Rows from block 3 of a small image classifier, named by matrix and row number. Rows with one number within an expert belong to one neuron, the router's apart. Each number is 200 + 20 x the weight over its row's rms, rounded and kept within 0 to 999. All counts start at 0.
After each expert's rows are labels from the 100 images, of 14848, where the router gives the expert most weight on average: "colour at peak" is the nearest of a few named colours to the mean colour under the peak. Only what is clearly more common there than usual is listed. The data: pixel-art sprites of 400 made-up characters on tiled backdrops. In brackets: how many of the 100, against the usual share in percent.
# router: slot weights (model.blocks.3.mlp.router.weight, 8x256), inputs 64-127
# up: expert up (model.blocks.3.mlp.up, 8x128x256), inputs 64-127
# down: expert down (model.blocks.3.mlp.down, 8x256x128, transposed), outputs 64-127

# expert 2
router.2,205,207,194,227,165,195,217,177,210,219,167,178,180,192,198,181,184,257,201,239,228,204,175,211,160,164,194,216,186,214,195,190,196,232,190,201,192,198,183,194,201,202,196,185,206,190,186,202,178,212,226,218,215,191,220,210,205,211,199,229,244,235,199,200
up.0,203,199,211,174,253,209,185,198,185,167,200,158,214,193,213,200,178,171,173,202,202,195,205,203,188,206,232,202,196,209,188,200,189,168,201,199,204,203,197,205,210,163,213,192,213,203,212,162,225,237,193,218,223,185,182,202,199,224,211,196,197,196,211,182
down.0,186,195,207,162,197,218,189,191,212,197,217,177,205,162,231,177,204,184,173,212,187,182,166,180,203,227,174,205,208,210,206,159,219,223,202,205,216,175,235,200,205,192,204,192,179,223,214,198,220,189,222,155,224,220,216,159,204,226,200,213,219,190,190,194
up.1,181,208,169,207,224,183,222,213,173,220,187,194,238,204,182,189,203,205,182,201,195,217,180,210,186,213,222,213,229,220,187,204,226,192,185,204,171,200,205,168,226,162,193,195,188,209,202,222,241,205,223,206,215,155,227,161,179,204,220,147,231,199,194,190
down.1,153,173,194,137,203,202,164,200,163,194,215,205,211,154,218,199,206,163,159,228,171,196,224,188,207,202,192,191,206,175,166,198,209,204,181,190,183,218,216,219,216,215,196,224,207,242,213,231,219,207,226,179,171,193,218,198,215,179,230,179,190,198,209,195
up.2,214,198,202,196,172,210,182,177,190,188,172,249,178,214,201,199,212,202,201,216,176,203,206,209,196,181,149,194,172,198,234,204,207,220,211,217,253,242,171,249,201,238,217,207,182,199,182,183,196,173,198,222,182,197,213,178,181,199,185,186,205,195,192,213
down.2,216,202,210,228,211,198,215,193,221,185,215,222,201,200,197,208,193,229,227,186,226,177,189,231,203,173,183,218,207,211,193,197,180,192,204,220,193,179,217,170,134,188,197,179,210,169,201,199,172,198,161,172,223,194,203,215,195,197,182,208,176,200,173,196
colour at peak: brown (63 vs 22.2)

# expert 7
router.7,210,169,222,169,178,201,209,187,195,178,175,188,213,208,206,176,195,225,186,217,213,162,207,186,171,216,200,197,224,176,187,207,189,205,242,198,214,199,170,189,198,171,195,211,198,193,182,162,203,205,223,198,236,180,193,216,187,159,201,201,188,199,193,180
up.23,242,227,163,183,177,194,206,194,178,186,202,216,187,242,232,210,216,205,179,177,197,183,225,182,216,199,185,207,170,229,195,219,187,190,201,166,229,224,199,222,197,185,213,203,241,197,202,182,193,191,207,196,207,238,154,230,191,187,212,239,218,205,222,181
down.23,205,203,239,155,174,199,206,167,233,198,186,160,190,217,183,191,205,223,195,214,207,197,231,198,191,169,199,226,220,179,222,191,201,188,209,192,182,186,181,166,188,213,228,188,182,181,214,169,180,213,225,202,190,196,181,175,241,191,198,191,228,198,215,173
up.24,196,177,213,185,175,217,177,176,160,211,202,206,198,194,209,240,224,240,226,243,225,193,202,213,234,201,222,179,241,190,204,197,199,190,208,190,244,215,228,209,237,236,209,176,172,199,201,206,183,194,211,209,176,227,205,211,190,207,171,176,196,209,194,216
down.24,182,205,185,151,196,196,168,205,212,195,172,207,201,219,201,212,211,227,196,218,245,182,203,220,204,188,167,173,203,189,230,191,196,206,192,199,199,203,191,234,198,243,207,220,191,209,207,208,208,169,221,243,179,184,208,193,188,139,176,205,210,230,217,219
up.25,189,189,218,212,217,240,217,170,176,203,215,211,185,182,170,197,198,219,190,172,175,215,221,214,212,202,197,209,198,188,203,190,239,198,216,200,167,229,216,208,199,200,210,207,198,214,187,188,234,165,203,196,206,183,214,203,241,200,160,189,209,207,192,195
down.25,216,215,192,147,202,227,184,210,194,200,210,233,197,175,238,201,223,154,206,195,184,232,199,192,225,191,176,217,202,176,185,208,197,208,158,201,208,234,217,235,233,209,207,191,188,171,215,225,230,192,226,213,181,211,199,189,153,157,236,184,182,203,243,206
colour at peak: brown (53 vs 22.2)

# expert 4
router.4,223,214,217,177,154,201,212,175,161,174,193,215,201,205,199,187,193,168,210,211,246,233,168,152,207,200,180,211,191,206,151,179,198,185,148,202,188,185,218,191,177,205,194,155,193,223,192,228,188,219,206,195,226,183,214,211,165,212,196,196,199,217,210,217
up.0,213,221,193,199,202,219,191,164,173,217,164,225,194,224,207,209,240,214,201,218,219,185,223,245,197,188,133,213,222,190,213,220,202,169,202,205,214,202,186,222,179,190,208,204,204,209,183,167,200,198,200,203,161,190,217,182,164,179,161,230,209,232,223,224
down.0,206,200,174,203,244,200,195,206,199,225,181,183,166,190,186,198,181,222,206,177,191,195,194,208,230,190,201,183,187,185,207,220,224,175,208,181,158,203,199,168,191,206,165,213,231,170,163,172,239,209,187,197,205,166,212,192,214,170,190,184,189,207,267,215
up.1,132,202,195,188,217,215,209,207,176,204,185,243,206,174,215,208,210,207,224,227,192,219,206,221,184,218,210,177,227,198,190,211,213,231,232,154,215,206,199,235,179,211,208,185,190,174,218,185,190,221,202,186,174,233,182,181,211,181,140,209,189,221,184,186
down.1,206,179,216,235,213,229,211,158,236,208,208,171,170,223,204,177,177,220,145,220,211,181,206,214,191,191,191,235,189,209,232,217,205,179,230,184,186,215,194,200,212,206,188,209,178,191,209,192,216,196,177,189,204,172,220,169,222,190,166,186,231,194,236,206
up.2,186,205,208,190,202,202,199,195,193,186,164,221,203,233,210,219,222,230,186,223,188,182,191,205,155,177,192,230,219,176,212,224,195,163,220,196,239,177,165,192,171,195,185,180,192,204,192,145,179,203,191,173,182,198,188,162,196,191,161,199,193,234,207,163
down.2,212,217,200,224,227,216,223,194,193,184,187,191,173,192,198,199,202,219,202,193,177,210,191,205,201,180,199,227,192,201,204,200,218,177,222,165,177,200,207,222,162,179,198,227,188,177,176,182,225,216,183,202,193,169,203,189,214,185,187,175,199,226,251,202
colour at peak: purple (36 vs 1.6)

# expert 3
router.3,187,200,177,187,230,205,250,214,204,225,195,196,225,212,169,201,189,199,165,212,185,145,199,205,208,193,224,178,200,202,205,219,171,202,223,209,216,219,180,198,214,214,201,194,209,181,173,197,213,219,214,177,201,179,176,230,186,152,207,176,149,204,261,208
up.23,219,212,231,186,164,202,212,194,218,189,191,190,183,208,190,199,201,204,203,219,190,185,167,180,211,180,224,189,225,210,206,209,167,219,182,214,209,216,175,197,193,241,215,178,166,171,184,220,194,214,202,233,166,220,208,228,193,192,244,184,190,210,169,191
down.23,231,179,240,177,198,196,194,170,193,180,224,189,217,154,258,202,155,189,176,181,222,176,190,178,180,245,207,195,205,229,187,220,194,216,190,226,215,192,185,211,178,173,206,186,231,211,198,201,189,205,209,180,219,241,205,201,204,188,168,228,212,197,188,195
up.24,215,241,189,193,206,204,182,194,199,195,188,219,225,222,211,235,194,177,198,216,212,205,242,206,207,182,169,208,184,184,202,201,200,178,232,199,208,187,225,212,177,223,202,207,228,226,189,166,197,222,192,211,187,193,161,177,169,177,172,233,166,196,201,171
down.24,158,216,199,222,202,204,197,186,194,213,186,192,213,220,194,194,214,187,236,205,233,195,186,215,221,180,233,178,224,136,213,204,201,170,214,200,218,223,177,174,220,195,184,232,177,244,178,176,203,227,183,212,205,186,177,197,185,167,224,187,196,196,228,193
up.25,220,214,187,204,207,183,204,187,186,194,234,223,224,194,217,206,201,183,197,207,188,222,166,171,167,198,184,184,177,207,224,164,238,217,172,203,199,186,232,201,209,174,186,215,233,199,215,228,205,208,190,203,191,172,179,191,206,206,189,216,266,194,206,194
down.25,203,217,199,196,177,211,235,199,223,215,174,212,207,214,222,210,193,199,168,214,185,202,207,234,197,193,193,172,214,185,229,229,181,231,204,204,214,183,191,197,199,174,227,216,225,216,203,197,189,216,186,207,184,191,214,208,183,118,213,222,202,217,195,209
colour at peak: brown (45 vs 22.2)

# expert 1
router.1,201,209,230,203,180,206,202,179,171,224,167,212,219,213,187,180,178,215,182,212,198,189,184,215,184,208,198,215,191,234,220,202,193,202,241,219,193,207,196,237,204,202,216,193,224,219,159,205,192,199,198,226,237,203,201,229,210,216,203,181,207,202,207,190
up.23,191,229,175,221,231,177,251,209,201,217,181,197,208,160,231,231,218,191,206,151,193,203,188,222,200,198,200,183,218,194,207,201,201,153,188,202,172,189,218,165,164,198,194,176,207,228,196,210,198,196,186,200,221,208,204,211,179,216,217,220,235,184,191,197
down.23,207,209,188,168,215,173,230,189,224,207,169,194,194,175,198,222,230,198,212,169,204,186,208,209,218,160,198,192,238,184,197,189,175,174,210,213,191,152,240,174,191,183,196,187,214,216,201,179,221,198,206,195,193,229,188,195,202,204,201,193,220,217,177,165
up.24,197,215,191,215,252,197,228,199,176,233,198,238,220,183,193,166,226,183,204,201,196,229,179,242,222,222,159,204,229,180,199,212,171,224,163,228,160,195,246,185,243,186,205,188,194,173,178,245,218,185,210,175,203,184,195,157,207,211,217,176,206,215,201,223
down.24,202,238,226,221,226,165,173,203,210,230,191,230,210,202,210,168,201,186,185,205,234,197,212,234,232,223,165,179,248,179,200,179,231,211,182,215,202,195,188,226,185,199,201,207,212,180,164,200,202,172,191,158,200,214,199,164,190,162,219,224,201,196,176,236
up.25,225,193,201,189,158,181,182,213,224,180,194,184,164,202,207,223,199,228,214,206,197,186,190,212,243,181,216,194,167,216,195,172,179,225,201,227,228,195,157,201,203,247,209,182,208,185,191,206,150,201,197,205,178,232,258,227,196,197,204,211,201,193,194,218
down.25,207,223,206,171,177,193,185,181,209,182,199,212,210,201,218,208,187,233,238,177,250,153,201,176,202,189,220,208,222,203,211,201,185,174,207,204,214,221,174,179,173,211,246,193,167,180,197,196,192,197,206,200,178,230,196,220,174,203,208,184,186,186,193,189
colour at peak: grey (72 vs 26.8)

# expert 0
router.0,196,216,181,174,192,188,257,180,187,192,166,210,207,209,231,184,205,225,207,180,213,219,189,167,184,210,179,216,205,218,205,211,162,189,191,217,216,203,185,224,184,222,210,169,207,197,211,232,179,193,179,210,228,199,192,230,160,232,205,212,187,199,211,193
up.0,205,192,185,206,183,179,168,213,192,183,198,218,188,165,194,223,204,208,221,171,228,159,193,225,241,181,212,170,196,211,161,181,207,215,209,214,182,218,210,183,214,191,186,214,206,189,163,147,202,202,210,203,215,184,211,210,209,180,215,206,166,184,205,206
down.0,231,195,225,172,200,213,176,166,217,188,202,221,185,156,224,191,179,185,182,186,212,162,194,229,158,192,216,207,197,213,204,216,209,174,226,182,194,223,208,201,195,202,183,201,224,242,168,209,210,195,233,179,202,220,224,164,224,208,159,191,187,179,176,190
up.1,212,203,205,194,170,170,155,186,194,184,236,199,181,187,200,222,180,166,196,177,218,182,190,182,193,209,240,212,205,213,208,197,193,198,198,203,212,199,202,192,186,230,211,184,189,201,180,165,186,232,201,193,214,217,206,224,189,187,219,185,204,210,211,160
down.1,184,215,167,194,183,201,224,208,182,235,168,202,171,214,195,196,213,213,199,240,182,242,194,183,230,219,180,209,208,199,215,195,152,226,177,225,213,160,186,212,193,196,220,182,207,195,207,220,194,199,189,195,212,177,193,203,192,234,197,178,214,214,180,239
up.2,184,200,161,216,217,186,166,215,210,200,190,216,209,199,236,209,187,214,211,235,179,235,213,200,166,205,229,184,200,188,211,199,224,186,217,190,199,219,204,186,214,248,194,191,200,229,218,254,197,243,179,210,202,200,223,200,184,217,219,190,184,199,201,193
down.2,210,178,204,154,208,200,187,204,191,176,185,204,208,165,207,210,198,195,193,245,200,186,196,138,203,192,225,220,210,217,207,179,127,254,208,221,232,156,184,211,226,163,208,178,203,219,226,204,188,191,225,182,177,214,200,226,180,191,192,216,200,220,185,212
colour at peak: pink (68 vs 16.7)

# expert 6
router.6,204,223,182,175,195,159,183,208,166,247,154,184,210,204,181,217,194,209,208,228,202,204,207,230,223,182,156,177,227,186,232,197,192,194,190,247,169,204,191,211,212,207,207,207,212,192,180,167,208,206,206,227,227,155,185,221,178,201,176,180,204,205,191,192
up.23,159,167,195,224,206,234,212,197,211,195,207,225,222,196,194,189,182,179,177,236,198,223,236,195,205,218,207,223,185,152,188,225,185,215,243,155,238,218,208,216,217,233,142,200,182,193,227,201,158,237,156,196,188,168,175,193,179,211,188,225,156,184,204,198
down.23,176,203,224,197,223,178,209,193,219,158,183,203,216,210,193,171,232,188,170,219,195,233,203,223,192,207,226,233,230,164,218,193,184,168,206,170,170,244,233,184,199,227,226,181,220,227,192,234,184,213,193,223,192,176,164,187,189,176,222,207,192,193,190,175
up.24,212,136,221,216,186,218,206,190,183,180,207,189,202,177,175,201,204,192,198,199,197,212,194,182,198,186,215,207,174,234,225,173,185,201,230,203,224,213,183,210,248,203,215,179,171,238,213,250,181,186,211,220,202,207,228,227,229,211,199,171,192,203,208,185
down.24,177,174,203,164,161,198,203,220,202,220,205,198,175,213,222,227,199,194,209,199,196,235,211,206,208,223,198,189,156,188,238,162,193,155,226,154,227,176,202,193,221,222,206,180,217,183,216,196,218,185,189,208,226,202,215,220,191,180,183,210,197,201,242,217
up.25,205,180,192,214,205,196,204,222,211,173,210,197,166,183,206,185,205,198,192,174,199,184,188,202,172,186,189,201,164,162,212,202,182,191,192,217,207,172,193,199,169,197,179,206,189,230,197,181,198,215,159,205,176,164,182,198,215,208,182,217,203,203,197,199
down.25,228,226,183,228,209,190,208,224,166,226,199,221,234,204,187,162,186,199,222,182,227,188,217,235,231,188,199,197,211,196,174,206,232,175,176,256,198,177,204,222,168,185,206,201,187,205,166,223,228,186,198,216,188,212,164,209,234,207,239,213,206,200,191,151
colour at peak: brown (49 vs 22.2); black (39 vs 19.2)